From a checkpoint of a small multi-label image tagger: widths [80, 160, 320].
Rows from block 6 of a small multi-label image tagger, named by matrix and row number. Rows with one number within an expert belong to one neuron, the router's apart. Each number is 50 + 15 x the weight over its row's rms, rounded and kept within 0 to 99. All counts start at 0. After the name is the row's rms in percent of the matrix's.
After each expert's rows are labels from the 100 images, of 14848, where the router gives the expert most weight on average: "top examples" is what is common among them; "patch colour" is the nearest of a few named colours to the mean colour under the peak. Only what is clearly more common there than usual is listed. The data: analogue clock faces. In brackets: how many of the 100.
# router: router (model.blocks.6.mlp.router.weight, 32x160), inputs 0-159
# up: expert up (model.blocks.6.mlp.up, 32x160x160), inputs 0-159
# down: expert down (model.blocks.6.mlp.down, 32x160x160, transposed), outputs 0-159

# expert 10
router.10 124:39 43 49 57 57 62 48 53 45 50 47 59 74 41 52 29 28 55 30 37 51 53 59 83 22 20 31 72 53 50 63 52 58 38 58 64 59 55 51 70 54 18 63 63 65 49 47 80 38 80 38 76 61 58 35 45 56 17 48 63 57 64 72 64 62 62 34 66 81 59 42 64 33 36 37 30 81 74 69 51 60 63 55 57 66 57 68 44 68 78 53 52 32 45 58 70 48 69 68 39 61 57 45 42 43 38 49 39 37 64 47 53 13 50 58 41 61 47 46 54 49 46 35 23 47 59 57 33 36 34 38 39 17 29 67 71 41 45 28 22 39 34 51 31 33 55 26 49 62 69 24 40 22 39 64 45 55 55 45 44
up.0 101:43 39 55 50 80 73 47 58 28 44 24 59 59 54 40 37 53 61 46 62 80 51 57 43 40 43 37 81 74 43 51 45 34 45 45 49 30 80 81 66 56 54 58 24 67 45 47 36 46 53 66 43 56 78 59 45 69 70 37 46 70 65 39 46 52 60 53 26 49 48 50 37 53 23 54 65 52 49 41 58 47 25 57 36 64 21 32 71 32 37 39 63 34 68 78 50 31 38 50 33 20 50 53 43 66 74 60 47 59 54 49 18 55 30 57 68 49 46 34 35 73 43 43 68 38 36 47 37 56 29 77 56 32 46 65 32 61 51 63 92 47 29 54 54 45 53 82 61 57 49 60 60 72 48 50 67 62 62 08 41
down.0 095:54 40 33 62 62 54 60 37 52 74 16 53 39 45 58 60 46 46 63 55 63 41 30 26 80 61 45 52 51 31 58 45 26 41 73 69 45 40 56 66 38 41 75 59 75 41 58 45 39 04 66 41 48 48 57 43 34 56 44 50 42 44 67 40 71 48 31 51 51 58 40 42 32 61 50 42 68 62 38 44 69 74 48 98 62 68 38 31 91 22 67 57 35 66 30 44 58 57 34 77 99 57 46 40 51 66 25 38 64 56 27 42 51 56 78 33 48 52 54 31 42 54 45 66 44 33 62 50 70 59 61 74 46 56 54 44 38 35 50 49 65 51 49 47 77 22 47 57 51 51 49 55 53 40 67 36 30 60 49 40
up.1 100:59 55 65 55 68 44 50 53 34 45 67 60 32 81 55 48 67 59 37 37 48 21 45 41 44 32 41 51 23 71 58 31 71 54 39 51 75 72 70 61 64 30 66 71 44 27 53 74 44 77 60 38 45 34 33 41 51 22 53 53 57 48 50 50 60 75 48 63 32 20 48 47 33 65 79 43 47 45 43 78 63 58 48 38 40 77 46 34 69 40 39 00 28 60 24 36 64 55 69 43 63 52 41 60 45 22 57 79 53 46 45 45 25 44 59 66 55 55 55 54 52 55 56 29 62 42 55 64 45 78 44 55 51 64 33 53 31 51 46 39 34 54 25 61 45 60 65 78 24 36 56 73 48 59 70 35 41 61 36 34
down.1 092:51 65 51 56 73 31 25 52 42 32 57 55 38 70 47 26 24 64 33 43 39 59 32 56 40 49 37 44 62 42 14 47 42 36 74 50 52 46 47 57 48 36 68 34 47 22 53 38 52 49 54 58 49 57 42 56 40 69 48 53 58 13 53 49 55 46 30 51 11 41 60 32 43 38 40 60 55 61 45 42 45 50 72 73 58 70 34 76 53 83 64 17 71 61 32 64 58 46 41 47 34 49 36 64 56 55 45 39 45 73 46 69 76 28 29 41 56 09 55 71 50 56 56 71 61 70 14 64 82 56 58 45 53 72 41 33 61 45 43 41 69 48 59 53 59 55 50 65 46 15 50 54 29 57 39 37 73 78 33 67
top examples: square case (96)
patch colour: grey (88)

# expert 12
router.12 100:39 64 61 50 42 57 65 18 32 65 46 68 34 60 51 57 21 47 36 65 56 74 58 70 48 36 58 57 60 59 28 64 46 49 55 71 16 48 41 43 52 52 23 29 53 48 26 38 43 53 51 53 31 61 19 28 71 32 60 63 56 26 64 28 44 52 40 48 72 44 34 20 71 57 51 79 44 45 52 48 49 45 49 40 44 30 71 71 58 69 40 74 33 63 54 78 65 48 41 27 36 59 57 45 50 74 69 45 46 35 75 51 52 79 34 27 64 68 51 62 27 36 74 42 27 54 49 60 61 32 49 50 12 39 51 28 48 40 36 36 27 68 57 58 73 64 49 36 50 35 58 49 75 49 27 60 75 55 42 37
up.0 099:55 62 41 70 20 34 65 40 38 36 69 24 44 86 51 51 58 33 69 30 50 54 48 80 55 46 59 30 49 52 43 52 38 64 62 59 30 70 58 25 56 51 48 63 61 48 50 59 38 36 50 42 74 38 58 66 55 63 61 50 25 48 64 07 70 32 50 54 60 54 47 79 41 65 58 55 75 55 50 48 00 23 55 43 47 44 22 37 65 55 56 24 29 27 46 58 53 59 27 53 44 81 21 64 49 42 27 37 43 32 66 69 53 53 47 72 55 62 43 27 45 54 28 47 65 63 43 47 60 33 49 31 46 72 31 54 31 35 41 47 49 42 43 69 51 67 63 56 54 36 63 71 43 29 41 59 40 35 64 38
down.0 112:29 40 51 47 32 50 50 62 74 53 68 81 51 43 25 61 10 25 56 41 34 44 55 47 38 47 66 41 54 38 56 20 42 17 53 41 73 58 41 24 61 65 64 41 60 52 91 36 52 72 44 67 77 40 61 46 32 55 31 47 46 61 62 61 55 61 41 60 29 12 47 44 74 44 75 66 34 56 45 70 43 67 57 63 73 57 70 64 55 33 61 33 72 53 21 76 63 64 32 44 48 50 76 47 51 55 47 76 64 38 61 53 44 48 53 52 58 55 49 47 50 63 45 64 39 39 54 51 45 51 41 51 45 72 37 51 12 47 47 57 54 65 30 43 53 36 71 57 38 06 52 52 48 51 80 76 50 48 31 55
up.1 118:51 48 75 37 32 39 78 43 27 45 43 58 19 62 47 85 44 44 51 62 59 78 42 65 49 48 36 39 68 54 67 67 70 41 51 64 44 66 43 36 26 58 49 50 45 63 37 27 42 29 35 72 52 51 47 67 42 80 78 42 58 40 30 26 17 64 44 61 55 40 36 19 57 48 56 55 30 58 47 56 27 78 43 53 69 72 70 51 63 73 46 52 18 64 60 44 53 31 34 34 58 19 73 73 38 61 51 57 50 50 41 55 39 80 77 38 47 55 23 50 42 42 57 49 32 51 38 60 63 28 58 56 34 47 41 54 41 49 44 52 36 69 66 49 59 65 57 48 63 28 53 26 76 29 64 59 76 57 72 53
down.1 121:55 49 49 31 64 43 51 56 43 60 57 47 23 32 32 45 54 45 65 29 47 47 47 45 54 46 54 65 53 32 59 22 75 52 49 40 47 45 58 53 40 16 49 64 41 49 33 23 65 55 39 72 39 58 38 79 54 22 41 49 68 46 49 37 41 33 69 88 47 63 24 37 26 57 55 65 29 41 49 68 77 67 49 17 51 33 59 58 42 28 54 63 71 47 55 56 58 48 32 29 68 44 67 42 59 44 43 52 61 37 43 68 33 58 66 36 62 33 60 65 50 54 68 71 44 74 61 79 32 83 74 57 47 35 10 41 39 58 47 55 28 56 52 49 39 41 67 52 08 72 41 44 56 25 45 70 23 33 41 41
top examples: square case (100); dark face (72); numerals (53)
patch colour: brown (47)

# expert 8
router.8 111:60 70 64 51 38 78 42 62 52 66 57 20 57 34 42 39 79 42 48 24 40 41 44 68 55 61 80 39 54 89 48 54 45 56 42 45 57 53 46 39 45 40 40 54 51 37 52 74 81 54 50 51 32 23 48 60 60 32 69 29 41 65 67 56 47 37 29 37 69 52 42 49 36 26 56 25 54 39 43 48 58 45 47 47 25 71 40 42 69 46 49 43 75 32 57 34 65 69 88 64 55 37 61 80 60 14 60 26 41 30 57 50 39 33 42 48 64 52 74 47 31 26 31 51 30 39 51 61 47 89 45 70 51 54 72 54 61 59 27 28 61 56 68 35 38 23 52 40 36 74 58 56 56 60 54 55 56 41 61 70
up.2 096:47 51 66 24 48 51 87 49 42 12 68 64 27 68 49 52 57 41 33 48 84 57 53 54 62 42 62 32 56 43 32 17 78 64 46 45 33 58 41 59 76 41 34 55 37 63 43 59 41 24 54 48 63 41 31 31 82 50 58 44 37 65 37 65 29 49 31 53 43 63 59 66 70 50 62 36 57 60 42 59 59 67 36 43 31 53 59 43 47 48 62 26 64 33 75 56 70 64 36 81 46 43 77 69 69 43 40 41 39 32 30 40 62 31 49 65 50 48 49 46 34 32 60 42 43 25 43 55 32 40 37 76 46 70 53 89 49 46 50 64 29 60 58 49 38 46 53 26 30 40 30 85 45 34 60 23 52 52 66 51
down.2 094:65 43 49 52 56 55 89 54 59 37 59 34 65 80 55 74 74 47 41 21 64 52 79 54 58 63 49 60 42 63 53 46 65 59 31 26 16 52 54 24 25 56 24 61 63 42 50 44 73 81 62 32 72 45 52 49 38 61 55 48 34 39 70 58 50 50 36 51 78 28 22 57 57 18 64 30 60 47 54 35 59 29 45 53 47 45 33 18 53 22 50 53 45 42 54 26 61 51 10 47 63 52 43 44 49 65 66 43 62 43 62 51 62 46 95 41 30 52 51 59 54 42 46 25 59 65 55 36 26 51 14 46 30 53 63 66 31 62 39 56 50 68 50 60 42 57 69 51 52 60 55 64 38 62 59 43 36 58 61 73
up.3 105:47 31 65 40 63 40 59 47 57 30 48 58 44 83 47 73 21 25 55 13 45 47 49 39 61 60 53 49 50 35 35 75 78 65 42 45 53 45 52 65 51 54 42 54 17 34 75 38 68 39 62 23 35 28 69 32 76 50 77 28 46 45 65 26 41 41 39 48 54 39 39 48 65 52 53 59 49 46 57 37 54 69 51 50 30 52 66 63 70 51 58 36 45 02 90 61 44 61 45 57 61 56 28 64 41 79 45 57 49 65 56 42 60 82 66 62 69 56 42 39 64 12 52 61 49 41 34 81 61 24 72 35 61 64 36 54 50 49 64 45 46 44 37 38 32 47 56 61 59 30 37 61 61 30 40 49 57 43 64 56
down.3 106:69 30 46 50 48 58 58 47 80 37 36 57 49 73 39 37 65 69 61 19 60 50 23 23 84 51 45 49 50 68 43 53 60 56 24 19 42 68 78 75 56 48 48 72 67 19 41 41 45 36 61 05 55 59 43 47 60 42 69 40 45 49 60 54 31 62 55 27 56 37 30 44 50 48 89 45 54 31 37 52 63 71 60 52 47 34 27 47 69 43 45 65 24 50 55 30 42 69 33 74 78 46 32 38 53 53 35 48 44 47 49 27 57 49 61 64 53 48 40 51 38 50 54 82 77 69 47 55 52 53 36 64 58 31 62 65 52 39 45 28 62 51 41 25 59 58 64 38 52 49 54 52 62 53 41 61 18 36 83 60
top examples: square case (63)
patch colour: grey (70)

# expert 17
router.17 137:45 42 54 24 65 42 29 61 69 28 57 50 46 51 57 32 33 43 36 23 45 74 49 49 66 47 70 70 50 24 46 41 56 35 65 81 62 59 63 67 41 58 49 53 54 23 65 40 64 43 50 65 65 40 62 56 34 41 53 63 42 46 55 71 61 44 74 51 57 57 89 26 75 31 29 68 77 66 40 31 71 49 30 45 49 58 68 62 54 67 66 35 66 27 47 74 47 38 59 39 57 75 43 37 50 27 42 65 64 73 34 27 23 33 60 52 38 41 30 53 31 37 57 49 58 56 74 67 48 49 34 65 53 24 44 15 66 38 62 77 47 58 47 28 63 54 45 33 54 47 37 43 23 41 51 52 35 28 39 74
up.2 094:97 28 53 13 44 46 46 34 32 44 42 48 46 58 80 55 39 47 75 27 40 48 33 67 47 36 74 34 43 60 35 45 56 62 64 58 28 27 60 58 31 61 49 48 63 49 57 69 56 51 50 31 69 30 84 09 39 42 54 60 33 32 38 43 40 47 78 39 33 70 30 40 53 65 43 42 55 34 73 43 53 52 26 33 49 54 31 61 68 55 63 38 58 57 50 69 71 39 63 57 62 54 68 69 49 44 78 45 33 58 60 63 51 24 61 60 48 38 59 36 27 48 69 45 48 75 51 56 70 70 40 53 35 43 29 50 38 40 47 60 30 83 31 39 49 61 39 55 63 41 43 69 62 39 57 66 42 49 90 43
down.2 093:33 50 69 28 32 29 43 65 40 40 45 67 64 36 36 57 35 44 51 27 35 63 40 40 60 81 34 64 43 51 36 43 51 62 34 50 65 42 68 55 60 83 44 54 50 72 42 50 51 53 62 51 39 50 55 43 76 65 43 15 45 39 49 35 66 68 57 52 41 53 20 57 31 58 54 29 37 55 74 45 55 65 50 78 37 41 49 50 32 39 31 57 45 31 68 64 31 31 23 38 46 46 73 54 31 72 47 62 55 68 37 78 46 54 27 36 55 45 50 71 29 78 46 72 39 61 22 53 36 55 58 68 66 35 83 58 58 48 78 72 61 39 71 66 47 43 74 60 62 39 27 56 68 49 41 60 76 41 88 48
up.3 099:43 49 51 49 53 64 68 27 33 47 15 58 58 54 39 54 53 39 30 55 28 41 39 34 69 47 55 26 50 63 36 66 54 58 49 55 40 25 50 31 70 34 65 64 17 28 51 84 38 84 59 52 74 51 64 60 42 40 64 58 62 52 48 48 53 56 25 58 60 38 52 26 56 55 66 89 58 26 54 61 45 18 60 10 69 40 47 50 48 63 38 37 57 50 39 46 47 41 33 60 58 63 56 46 46 63 65 76 75 51 48 11 64 63 57 52 47 34 32 57 62 53 61 55 50 45 95 35 57 53 39 54 41 82 44 47 43 33 50 22 66 71 48 40 46 47 40 75 51 81 59 43 55 72 47 28 46 46 39 67
down.3 099:33 24 55 51 56 30 68 37 62 69 42 38 53 78 26 76 38 39 57 69 56 42 57 18 56 58 44 62 49 40 43 55 41 54 32 28 20 24 80 46 68 83 35 36 45 60 40 59 44 61 61 62 34 57 26 39 28 58 45 29 64 16 60 70 50 27 65 64 34 55 43 42 45 52 68 79 67 47 29 45 42 50 58 47 64 21 54 66 39 47 42 60 44 69 66 51 53 46 52 44 21 54 79 64 18 62 57 75 58 55 46 40 40 59 44 37 45 50 53 26 61 50 63 47 59 53 79 65 62 51 38 38 49 50 24 45 41 59 50 66 33 48 58 40 69 15 23 69 35 32 40 63 58 72 36 53 70 62 67 52
top examples: dark face (100); numerals (74)
patch colour: brown (74)

# expert 26
router.26 128:58 59 42 77 56 38 37 44 69 30 37 68 43 38 40 42 72 58 46 37 21 44 36 30 63 44 41 41 60 53 55 61 53 30 56 33 44 58 35 39 61 60 43 55 37 28 56 28 83 42 39 42 55 40 64 64 42 70 48 39 46 40 44 50 46 88 32 48 64 46 68 64 63 70 54 33 60 27 58 28 41 62 42 21 76 36 42 49 41 67 31 37 47 79 24 44 57 40 56 49 44 51 70 20 36 40 33 65 72 41 47 35 46 24 38 22 41 39 81 32 60 65 64 58 53 88 47 41 64 52 76 70 40 72 52 57 73 38 69 64 43 40 65 82 40 66 49 32 51 43 69 32 44 48 40 29 74 57 40 45
up.0 112:40 50 50 52 63 43 81 37 52 44 66 65 57 30 14 47 55 46 68 39 38 66 59 24 52 57 51 31 38 29 50 38 40 42 21 63 55 45 57 67 73 47 88 38 50 53 56 55 51 14 60 25 54 30 64 85 52 60 66 64 33 31 39 49 55 39 57 50 46 64 59 47 74 72 41 46 49 44 71 36 71 54 71 51 22 36 56 49 72 59 38 12 36 36 54 83 51 73 26 48 70 62 56 66 36 45 57 47 65 68 14 57 39 56 51 56 43 34 37 68 51 36 70 60 79 54 80 17 44 61 39 62 76 59 56 42 52 37 50 38 53 42 38 39 37 39 32 33 41 41 55 40 56 49 36 47 45 43 71 62
down.0 111:40 52 61 30 36 29 36 50 71 67 37 46 27 26 23 56 22 37 62 53 34 59 32 48 45 22 52 54 45 37 69 28 62 51 83 57 60 56 91 49 61 35 68 62 47 72 66 55 46 43 63 58 41 56 55 50 50 63 82 67 30 51 41 41 41 38 32 70 41 63 35 53 46 40 54 48 54 51 41 30 56 74 71 61 42 48 57 35 52 29 54 54 50 47 65 36 60 59 36 25 35 77 82 57 48 40 40 36 32 75 56 41 45 49 50 62 80 49 43 65 72 35 57 77 44 45 40 69 57 26 72 63 34 54 29 62 76 73 58 56 37 81 37 70 53 49 39 50 52 22 57 75 64 58 44 25 37 63 72 50
up.1 101:66 41 38 68 36 49 59 76 46 50 15 60 31 02 81 60 38 42 51 51 61 45 28 58 35 57 44 49 56 40 74 60 59 54 42 52 53 54 53 45 32 41 46 55 34 58 42 47 27 36 62 35 48 60 78 51 53 35 62 59 51 55 61 53 46 64 29 56 54 59 53 71 55 45 58 27 52 32 33 45 41 55 49 83 48 68 74 50 78 81 47 45 35 45 66 34 28 32 65 33 47 36 82 41 49 39 31 25 68 53 21 53 68 72 69 29 46 56 63 59 48 40 24 66 46 67 51 71 67 51 68 48 52 48 38 11 42 68 29 59 32 12 41 41 63 63 23 52 43 38 45 48 56 41 40 61 40 71 48 29
down.1 103:51 49 45 62 66 52 40 73 55 54 47 20 55 51 67 51 44 39 32 62 64 72 51 70 39 47 58 63 80 38 27 71 44 33 52 49 51 66 43 28 39 53 48 49 62 68 54 75 63 47 65 27 18 41 71 33 71 40 52 51 44 58 55 47 60 32 44 59 52 46 41 37 33 34 46 58 59 39 36 45 37 43 35 60 67 51 62 33 63 74 63 74 67 63 38 34 70 73 45 68 58 47 24 43 62 34 51 58 47 58 65 62 45 55 64 27 36 55 07 69 44 16 41 53 36 66 41 68 62 58 24 21 47 70 27 53 62 67 84 60 25 65 46 82 44 27 84 54 32 88 62 57 48 56 55 44 56 54 56 50
top examples: dark face (100); ticks (56)
patch colour: brown (65)

# expert 1
router.1 130:57 72 46 65 59 60 41 33 48 46 56 62 63 37 48 68 59 34 52 58 44 53 70 48 74 47 52 10 44 55 47 36 38 47 36 35 38 68 53 63 59 75 36 47 34 73 23 65 62 08 66 42 26 42 43 64 75 81 65 52 38 26 27 51 35 37 65 46 43 76 61 32 74 53 44 68 59 47 76 42 49 34 65 44 31 53 48 61 65 69 39 41 69 27 24 53 71 53 44 56 56 68 59 73 42 29 65 43 30 52 55 23 39 28 48 59 35 60 63 35 63 67 78 42 56 32 70 45 61 52 63 59 43 57 52 38 51 36 44 36 64 72 48 48 34 60 61 47 42 14 56 65 67 24 25 27 43 65 69 49
up.2 106:36 14 29 61 30 78 45 34 44 52 68 28 51 46 48 48 66 66 56 37 54 40 24 56 31 50 47 43 80 68 58 55 30 72 64 49 50 28 35 41 62 57 49 51 74 44 36 73 48 52 57 34 45 22 51 54 59 63 46 32 38 43 35 50 31 47 48 42 66 40 52 65 35 45 54 49 54 79 37 37 35 59 58 66 40 63 59 66 48 44 75 53 46 63 40 61 69 53 56 43 36 72 20 27 54 74 39 53 80 45 52 26 39 66 32 44 58 31 60 71 43 61 46 12 40 48 35 40 58 28 54 65 26 48 51 40 74 77 66 45 63 48 72 58 45 38 23 08 41 42 42 80 70 47 70 68 69 39 67 57
down.2 108:52 43 37 44 61 53 23 70 87 54 35 60 63 42 71 52 61 40 39 43 53 41 27 56 54 64 51 50 45 62 42 61 54 60 30 43 33 39 45 44 33 54 70 43 61 54 31 12 84 74 44 41 61 63 40 33 71 54 71 35 73 63 49 29 42 54 53 20 46 76 58 41 34 52 42 71 42 64 46 33 23 29 29 44 41 32 57 66 58 55 51 33 50 48 68 34 66 40 66 44 67 62 25 31 59 57 21 45 58 30 63 28 78 38 75 44 33 62 40 18 54 53 42 60 49 50 64 61 57 24 69 33 56 80 62 54 54 62 29 64 52 68 61 49 46 63 47 61 57 29 48 63 41 38 49 35 93 42 31 34
up.3 091:42 46 66 38 51 33 38 50 23 45 28 49 63 36 53 54 29 40 61 66 63 40 54 39 50 48 35 32 61 21 49 51 68 34 27 59 61 38 45 76 27 51 54 46 59 51 52 61 49 58 39 69 25 62 69 56 47 37 42 66 70 36 17 20 65 78 39 83 39 37 48 60 61 54 36 86 56 61 46 36 50 59 46 48 50 69 29 44 69 59 39 43 40 21 52 67 28 61 59 70 47 36 52 16 27 21 61 61 54 72 36 70 45 60 54 50 69 43 35 39 54 66 39 48 76 57 58 53 47 25 35 53 41 50 41 60 44 56 41 81 70 13 43 45 62 64 40 60 78 51 17 51 46 33 64 42 52 72 72 42
down.3 083:59 25 45 52 18 54 39 73 21 64 57 55 54 50 77 60 53 54 54 43 56 32 41 53 47 66 51 54 63 55 59 42 46 40 77 46 63 54 41 30 62 55 56 41 50 49 69 63 35 62 70 58 34 54 39 77 36 85 48 65 39 42 45 62 64 65 38 63 65 43 28 41 33 65 63 31 43 56 66 73 42 62 20 67 51 58 39 53 37 42 67 42 55 28 75 38 52 68 40 35 63 39 49 65 43 47 69 48 48 60 46 69 34 64 13 61 34 50 53 59 19 39 17 59 41 56 56 86 53 26 63 45 45 46 54 38 53 29 60 63 58 30 73 53 86 36 59 60 55 49 46 77 02 65 76 78 47 45 51 48
top examples: dark face (64)
patch colour: brown (46)

# expert 20
router.20 084:46 47 75 38 29 41 53 57 15 47 57 68 76 53 60 63 33 77 57 49 45 55 82 33 26 82 21 29 16 56 52 32 25 44 40 36 63 32 74 49 47 59 65 60 37 43 58 34 46 23 65 58 52 72 26 58 64 54 38 49 61 52 76 40 68 39 53 29 52 55 28 71 54 39 50 49 45 49 45 55 24 55 51 49 69 58 43 52 65 52 40 66 33 60 27 47 55 53 41 62 62 64 45 81 43 55 29 25 56 45 35 66 30 67 55 57 35 62 59 71 38 46 40 75 32 45 50 91 38 72 52 20 41 50 37 66 64 51 65 44 28 32 37 68 51 40 64 72 50 43 68 49 46 49 48 30 57 39 27 42
up.2 094:31 47 30 71 41 79 48 36 53 26 21 56 69 75 53 54 38 39 67 48 80 60 44 48 48 21 55 59 62 39 67 57 53 15 51 55 28 58 53 38 24 38 68 38 64 39 70 63 55 54 26 31 46 24 42 39 73 43 54 42 57 31 68 45 58 46 57 59 70 53 61 39 31 67 43 54 39 63 54 56 84 41 47 40 42 51 36 70 56 59 56 47 50 70 57 60 76 58 47 20 94 39 61 36 63 53 71 52 30 51 65 39 52 62 59 56 67 44 58 48 60 59 81 36 65 55 53 45 51 54 39 82 74 43 60 00 52 38 64 53 59 52 56 22 35 52 26 37 58 64 47 68 75 53 47 55 31 50 53 48
down.2 095:60 58 60 72 51 61 42 49 81 57 36 49 66 46 52 55 48 43 38 26 69 57 23 73 61 33 11 65 38 54 74 84 45 50 31 58 10 37 25 93 65 39 50 31 51 81 39 60 42 19 61 55 52 42 53 61 33 38 53 38 61 59 52 63 60 57 36 70 53 56 45 51 42 66 46 33 33 66 50 87 23 27 34 48 27 69 66 51 43 59 44 47 45 35 42 42 59 48 54 45 75 51 49 37 55 32 40 45 56 57 62 79 39 64 69 40 62 63 38 25 82 69 79 73 43 61 57 44 42 39 49 41 54 30 26 55 47 47 46 39 40 56 40 43 31 55 31 63 60 36 58 41 57 37 59 47 78 53 51 54
up.3 105:69 56 47 63 42 48 60 41 43 56 46 79 33 57 42 41 59 84 61 19 40 86 49 34 49 57 35 46 18 51 75 61 63 62 31 49 30 54 58 47 52 34 64 43 62 14 49 43 44 52 62 79 55 43 49 59 67 50 70 71 63 35 51 43 48 47 57 63 41 61 44 54 34 60 74 61 50 38 43 48 07 64 41 56 50 51 33 27 39 46 54 25 27 66 44 73 53 48 42 52 45 75 41 57 41 40 45 72 56 58 49 85 58 56 54 60 67 56 50 47 76 20 65 48 66 70 30 77 51 64 30 03 60 52 23 40 43 42 46 37 59 52 61 63 30 65 72 71 56 34 43 63 19 60 57 50 72 42 47 48
down.3 111:41 64 66 49 61 73 66 51 71 15 68 63 61 29 33 49 66 58 64 41 47 24 24 39 60 43 52 40 56 50 74 52 70 37 38 47 37 38 54 51 58 67 60 45 34 43 41 40 50 52 41 38 31 64 43 43 57 58 51 78 50 63 40 50 52 34 39 67 35 33 61 44 42 26 44 42 60 43 39 27 57 45 44 37 69 49 35 47 73 86 47 44 29 51 70 40 57 51 49 56 48 34 65 00 74 59 50 66 63 60 66 43 63 29 22 42 36 38 41 71 73 59 44 48 42 73 50 43 55 64 81 57 69 17 63 57 41 44 53 55 64 29 53 37 34 28 28 47 51 53 53 58 79 24 30 31 49 86 55 61
top examples: dots (100)
patch colour: white (50); pink (49)

# expert 0
router.0 077:50 48 37 67 44 75 52 48 44 29 39 41 30 44 44 38 42 50 45 77 62 21 44 39 48 55 23 47 69 59 48 70 57 38 52 60 66 45 68 60 61 47 16 59 38 51 35 57 20 77 48 39 50 64 40 58 31 56 30 44 57 36 58 47 61 59 49 43 38 33 40 56 85 59 34 25 29 29 26 72 82 45 65 65 49 51 44 39 51 41 50 25 16 70 55 64 56 33 42 58 57 51 61 63 63 69 43 63 69 59 33 73 33 72 63 82 49 47 58 59 24 44 48 32 58 15 42 22 22 62 49 40 45 49 63 47 59 49 34 67 37 56 50 46 62 77 46 39 71 79 62 62 48 77 67 72 40 57 70 61
up.0 105:65 58 17 78 61 37 48 50 57 71 39 34 52 39 53 39 49 30 45 61 45 22 45 57 70 49 50 59 59 28 72 70 88 46 40 57 43 48 57 81 34 50 31 50 76 31 56 64 33 56 57 54 41 43 61 65 38 46 47 62 54 52 56 33 49 55 42 73 59 51 44 28 71 49 30 56 19 42 58 83 67 41 49 43 45 37 42 49 65 51 41 25 28 79 58 17 37 10 65 51 50 47 32 38 70 32 22 62 40 44 35 68 50 41 35 79 49 39 49 31 24 73 52 49 65 60 49 49 39 53 55 50 61 20 54 48 51 54 48 57 74 62 55 69 66 54 37 57 86 61 48 68 35 71 76 62 59 35 44 65
down.0 107:29 76 42 27 52 46 81 62 26 45 73 40 74 45 25 60 51 60 50 53 56 23 50 57 42 37 48 34 38 32 23 64 59 28 56 51 53 64 55 41 53 52 42 37 44 36 47 57 72 41 39 40 46 52 36 43 36 43 58 51 60 76 80 43 42 45 50 58 66 25 34 82 45 44 54 82 19 74 14 57 35 53 56 78 80 51 44 80 60 39 47 34 53 42 46 72 62 75 59 49 55 53 57 55 33 67 46 61 61 42 71 64 38 40 40 46 53 38 52 63 38 34 64 49 30 66 61 57 59 24 65 34 48 45 32 58 42 50 31 19 68 50 30 36 57 15 66 43 27 68 33 38 41 35 49 54 67 70 69 36
up.1 091:76 50 58 50 78 62 37 47 78 41 54 34 65 37 43 38 67 47 61 47 60 56 48 42 45 53 54 75 47 59 32 43 40 81 70 55 58 43 36 66 56 74 39 64 40 46 44 71 60 51 63 59 21 19 46 47 35 59 72 64 59 49 48 47 48 33 37 52 62 54 87 53 33 26 33 42 35 56 48 39 46 23 39 71 42 33 46 44 72 44 51 29 54 41 67 33 21 23 48 41 31 41 40 51 44 77 46 83 36 67 18 57 28 41 65 40 49 69 63 48 56 32 57 38 85 50 38 31 51 44 50 32 37 13 15 43 55 73 70 52 74 56 40 42 38 83 41 42 61 30 50 33 47 50 65 57 36 60 51 47
down.1 098:69 63 17 40 63 42 64 52 17 36 29 39 63 46 47 60 87 59 55 51 65 67 67 35 51 11 51 63 51 36 37 48 41 78 31 31 54 63 41 59 57 55 54 57 66 38 75 68 96 69 47 70 33 47 52 42 71 50 55 30 51 74 61 33 25 54 24 48 59 61 32 77 48 35 26 54 13 76 47 73 40 36 49 66 81 40 25 56 53 53 48 66 33 49 41 47 19 57 50 55 34 30 56 45 45 62 53 66 44 47 58 70 67 58 55 20 57 53 67 43 37 60 43 49 50 63 38 40 49 39 32 39 35 50 48 60 35 71 68 36 61 60 49 29 51 36 66 32 50 45 49 60 35 52 52 44 56 56 68 33
top examples: four ticks (89)
patch colour: pink (44); white (25)